python train.py --encoder_widths=[64, 128, 256] --text_encoder_causal=true --text_encoder_dropout=0.05 --optimizer="muon" --muon_scale="match_rms_adamw" --lr=0.0021 --orthogonalizer="polar_express" --batch_size=256
Rows from block 9 of the image encoder of a small contrastive image-text model, named by matrix and row number. Rows with one number within an expert belong to one neuron, the router's apart. Each number is 128 + 24 x the weight over its row's rms, rounded and kept within 0 to 255. All counts start at 0. Numbers have three digits each.
After each expert's rows are labels from the 100 images, of 14848, where the router gives the expert most weight on average: "lies over" is the class under the peak. Only what is clearly more common there than usual is listed. The data: simulated grey scan slices of phantoms with and without marks. In brackets: how many of the 100, against the usual share in percent.
# router: router (encoder.blocks.9.mlp.router.weight, 16x256, trained with AdamW), inputs 172-255
# up: expert up (encoder.blocks.9.mlp.up, 16x128x256), inputs 172-255
# down: expert down (encoder.blocks.9.mlp.down, 16x256x128, transposed), outputs 172-255

# expert 12
router.12:115162116165081143121145107110130150093075076140139112170117175142122144137101138107156134125115104129108132092080178133142166121172132090145123159135159150131115138138162088103145097119139142105120121121110094104117153115110145132155136110132137091115
up.0:108102140103128134106119078139099105107151107132194134089127100145150124141095132162098139132127077137155108100135130114089108168121135166141167110123116144122125098123082108138165115136114109094128103123145157093121117088137131132121133145167112122149
down.0:125151114090131094128134169150114136111148182136082087106133127126115120119116120128078104143142173140121179114137133113137140111091115134168128101138153153092108104143058167145124138081139148129177127100115135141127129127156144134105120158151122108104
up.1:126160135126180160109123130133188133130115122112147101136075166128119137118095084140095107136155118202120141140137119107126087106157071093116117194139123157152143133102159137122114170167137086099133139133131140142107124133124083067130122148124106101124
down.1:140175143120124103103127067132117123083129096106128133071142102155104095199124158174102144142128117125119124133112136082152124139152116160134133139118130109157119136137126166173102102107145144105155128142147180069125108092101143159118127142141137127132
up.2:165076119128144109082113166122111112115111173129153134122163129119135137068075174148113098152173140142093124150175183104078151118146117102126109150120133117180156108135086122090167142154127123110144088123123107141144184112145129176109125161123131133119
down.2:065164181143100133163153066125136124127118114166098141119141120109140164205101135121122126139138125040154108135116098168136141124139132156106124113083108123145131094088162129166137137158118130136128123092128099111126107100100124132109115127141170127154
lies over: air (100 vs 65.4)

# expert 1
router.1:074114176099127163161120113115110112104172107097093079123118152127146104091158142168159132110092122126084155138117142129094130129117128109114104093158109148108105115112100127087144130147128119074146110181076142141106091137132131106118126124159168158114
up.0:107122125103155137147101140108125121129098134146154156097121114134078121074112128071129144139129146149085140137107090089150138160124161160116092113157102127099179098113157184115104149126095076125138125122154118169136150164114107118146157122081094126152
down.0:126114124133126122097115152123122113114158090183094078116128121106135141124146143110151142106112068136149151140150109138136121110120155149122184133146147169141132086180118109079129085113109117126114113167118149113180135141110162137109135122138138117135
up.1:103120107168129136142104095131138113153122085148145108121112166128102119147134110128106126131129125130142125133069099152148121115121125142163124117171183111138140074164150136177122117134147147141155162109127120116156143086120160127140177162168097122158
down.1:176115120110127115144137175119145128140106131104168117144076142107131119133115138126117084118117127169161140127129162122100127142153118081133146143116125135128142130084139151090085161171131131168065134160108153128116127098135150085108128142143096141076
up.2:117121121105127113133094107082108147191118144120125146129144124116095131110134124128160074154137125144117107151100123087105153135095156149116171091160117178145142116098124083156157159111096100095119144127090079097160104119110101117123132121112148135130
down.2:095102076174136133144143124118132136126104156161124138112128122108119139125140116122117091123107134160167112132156122127089106126196123092144099142108150126142111164132139131106101078149125153108109132133169126133144133141131157158116142111115113144151
lies over: soft tissue (58 vs 10.5); lung or cavity (37 vs 4.7)

# expert 8
router.8:155116146100150125095133135134125096145114123117130164131150059092136119152147138137096150107142136143152104150140138107103106134146111139134134135141057137146128173140142116095169159177117116115095210166123143144162122104054147097125146104107141147134
up.0:124115132144142130121137089091137104107111120140126098123201141098140139073161125120125134098174139140152175107132097104146101132142096104109118098136145130107100146178162116103132098106130128125137183133145115141127097171159106139117145132116131109130
down.0:183122160102156118126160174133155114154106140122099144146151100086126130152091139147134117132117122139117120169132105152135160130173119172124135131144096134081149138114145152131143198148131166126127126128109126069122128084125104087080088135113136107097
up.1:101135112090124116121074109129099141154152084131109100119141128129184163161131133125141149116123133084114124113132179118125131091118140149113139132197108136113136112136120172113123106104120117111147124132115117125125171162175081118104159174145134104100
down.1:120130134145123119104129106130108137144154153126125108153169106129180111088136127124160102140141152136105122135122133123141130114080133141132089120133136094146118211101133136152159118147131114107085193121100093129120100133107123121128128116110143149114
up.2:110103110094150147114139127089082120092128130104147136172125128122123089119135155101085135100085121190105138122096112082100143163123119090085143177155101118066146120132137128141135140149119131123156156107136138118153112120128138093143123135107139130118
down.2:132122120151141122104113086109115141114081128113137092116095097135126125137089114132124165164111157131097129107127114094107119139065144085120096098140114142118183214141132159132145163098137148089148147137143138143136149172151133060143131111095131133146
lies over: lung or cavity (39 vs 4.7)

# expert 7
router.7:106162095141112153156109093128156077118131156132100143134100122137165120140140122120102127143134078165149141148122099182138129130135114117100137098130183118154173119135117115134136116142083092122184139097121125148116139115138078162160147127150092140138
up.0:099120130155183132120076118139178088136099115108158155120105096116131135120138093094102128139113090165125100125141123138154106143098117127131141073107092109120088138163117157107107108122138123161097162132109112133147115150145098093102161130133074117175
down.0:133139117129158106110139114154124112101123106165132103158137183139124080100120173137122111152137117098125128110166101140112119136170110113137166137175144124118154131115087168079119132100145096112123153050129086155165126163133156173146130125153143116119
up.1:124155115124136126091094160119114114104149126113101118150090119081117158113108151160104091132157170117109120138152125150100136118151124108132130125115144111156140141124121141139149124110155146112115106096129130102112129175121141149067154139127145139125
down.1:111085126115146132124116159124137157156113131111157120114179142158116104158147110122103147134127131112095098140152132124116102133139132132151138129074121071121151120125162144128140095109130101175128151102136077110112111128123165090139137162110135143147
up.2:136127122123105111145130102091125130134153171107143125152129146124130123128112106106141174121115145137135100122139164092139077129122151126111156172098098082155144114094120108124140130121081167158103103141129142117115123163126175152132112163138158173132
down.2:188126161152129121123133111140139144118138107117141122110098104121112107195177107109125137107149113096192148111131060134130141117132148138135119074187117114174129184150189139159116135131134104138119166143120103133150116102136109114158090126111106141121
lies over: organ (99 vs 19.4)

# expert 5
router.5:137111143110134096120159099141133135155096123103176158085150114135103135142149127136114095109118112101145124104123151103088106164104161161131116161116112124124161127120133130140112177127106134117100154082120141157138142167116179107094127098162153128127
up.0:140167109097120089127141140103135112148128155110111123153112138145132146108154155135149130150131114150101101110137112135146120108108159141115110079116074162132131128101163129121167177101100143125140131115115118161136173162114108156090127159129164108155
down.0:110117108179129133140130138131136148083099124132141128161108128126142116131122144074121122151124110128129104123125137077102128166095146085130189133158120129134154176159096104120146166141169165133133144095139182154132141141155175095106192117125123146109
up.1:114126111103146136114118084131106177120159136139109134124123143122161146172130116120121083123141138157132118110105111153133136139097115134113158139125111144150121142112081142168126122129127121163172149121152110173112140124144113119130127089162133159095
down.1:134149104156123121124110129142108133091094143091109162102157151144088167143080118165157181120127102116107185146110152113128107127107118144108100139158162094126125094148150122118153118111150167118134137137100103085124077144134092147099140133127143134150
up.2:143124115095121081106120084131116118164159114128108128135103099146110078121099089149121132070124103158111149130128090102114142132115109106128147123132126146085141105076108161152127150134119155153095127110127147132116078157119080071157157129133124155144
down.2:167132143144116110158171070110131155142111121126173158079154113150142102100167156151103076116111114112081103093144115141175108111146149134162056121125155111151203117155126127121158097109158154108123144145111155187157151125134151127126102110151146146158
lies over: lung or cavity (87 vs 4.7)

# expert 9
router.9:115111113096157127153143148122115117146188154100107133109104132117161139145111097130141098092163143145165120125142115109166127114129119106141110140115100107135102125093135124138151106139102124140109132150107129090112138140162145130152120115136125089118
up.0:118147120127111152131124120144130123117123090153124116119119174156117148125082128115069133096144136141135149122104138103138142120144082131119100169122111081150158130138167135147147088156147119109137173110096149145123131123106148127137132135117125142172
down.0:136118141149138120106158135114161162208123145133140170092121113102134121132122154122148093177131128061089101155140134144100154101108127140162194105130119103144086111122080076138136112116117119198108079118130099157144158103118106155123111141119072129062
up.1:091108077098164134138140164128121144073125123172137119115122129127128104152131150128148123171123126153071124131143140158086148164130123096110123150110127080109157138145154153114137144132140156158157139128143151143138150109130118112151132127052089109120
down.1:115110133108122148132172131117111116119112127110153136129183131110086155098122132110127152123136155137135128120131110142145096173117141146138045187144129147079137077097137136161158095155164086092146138133134147121107127162130131163111133126108150117148
up.2:086113130135099143094145155149132103099111157150110149063142116165151075129116113109170124155105095175130147153130156123092080128134153113117113107074156125150109094172091120164158154086140154073136130168115145108125130169111114106101125097159115141101
down.2:147124154145108124142142066144132114088142151086118165102149132140125118144124123150100139115112129107179131096084138153157154121162147175129146103193106175170116145137138110103113137103184131095131172122130132145138135112147143159147129110127129148190
lies over: soft tissue (56 vs 10.5)

# expert 3
router.3:140119126121168097152153119147145130151108167145095124148093156138141135134139111082122088053112154112091081153148113115152140128116181136138149189077126069162124133139127142169149168153104153138106148125128143120140156140132151120167112140112096185114
up.0:158132123122105127072050140135152140150096133147150132084106088141101099121137121110126139148143160135162119139155128115110139168125145208121101133108099131116127133093137132169156101122137130131094150133147114115153150098118117118136140140130131121134
down.0:073124141174122140122126131125129130147144086106150164157111119133129108150134109128087154134101155091127136121144135133125139149121117141111116144119122151095112123121149140180106118111103198188111121125138143119120116105092129160129134146157129125165
up.1:122148117125095084132081175113149114154146115146140118086140113101127094148121093148095157107105153147129141166119177120150156108114102131081114133152120129103147138140126130128151143079127157105123135135115136095140134104124106128131133104137100101136
down.1:121129109097123137114112149116113142119155120134105137123097124116138136158128118161099106123159145124159148159133148140156146129187093121149106147126116128137074059161125134078115138124120131109117130150162126103141100114098114149115111139132131122143
up.2:165144091122135126119105088128147146126156134156139114118128126129156141134084127130123111146119101134114126125131127139117090155123134106142171113157153138125126140140158166071134104123146099115120125073128102133110135080140104101090121095142112106182
down.2:127129149095117124099143156117110168133104130115112111133115114120093127154129107129140100114114115167132117128109124163153146142139153152146148113156144124073129080138111128150104145123087134049145116181129117148154124142085132115154117161144136126130
lies over: organ (68 vs 19.4)

# expert 6
router.6:092157133159102125129132136149089153097110131140118122094152082178120107161074153179139109139151145138120153138154146197137128137148066134141129132156148125111132076126119171124155132113124156101146144121124138165157125099109147111126142147164133155161
up.0:087106119105139135155143135155077137143123104145109125159126186087099137112143129147131136129125105135089143133092126104129095126142163131105109126146156132119117165139164103155124105117116136088148175144113131119171134122117143170103104183131174138185
down.0:157124152091115151156129130142112102089145144092132103137102137130141110131112120142147135136149150144129125140137128134099173129078117103137168105139133116163123136126083146160162106163116125202139123094127153102128123087136146125141109100131140131086
up.1:122137128109093128124087130157084173147139132129119133150112114110100140160143124187130107080078172150128098130118124151159112150121144129127112179133141137134113115129101110134173128105144143115121160162125119135109104156187114136098099124138076135094
down.1:147122106166148103125112083147102121097140149146109119142118170094123168118150077120143142133104116097137132190167129183165178136162147133141162132168142119135093128130125175122151167123095164120082085126133097117159126117109148112144129133078139134134
up.2:103178097087111117178076135134078101136139118147127151129155108077103124125136123166084131115088152121147145151132123136122126100133136136120110093135186164121119107100152126103108122143118155111156127135101126102126118123081082143113184102147122122125
down.2:180141115110124099110125086136147125130106148137125107118119125135162088150103104117141102148137109109112125129149162124173135130177133152092086115158094069149134153210105091131163112144117080156137132131138124143136152158147164115135128125110113128105
lies over: organ (40 vs 19.4)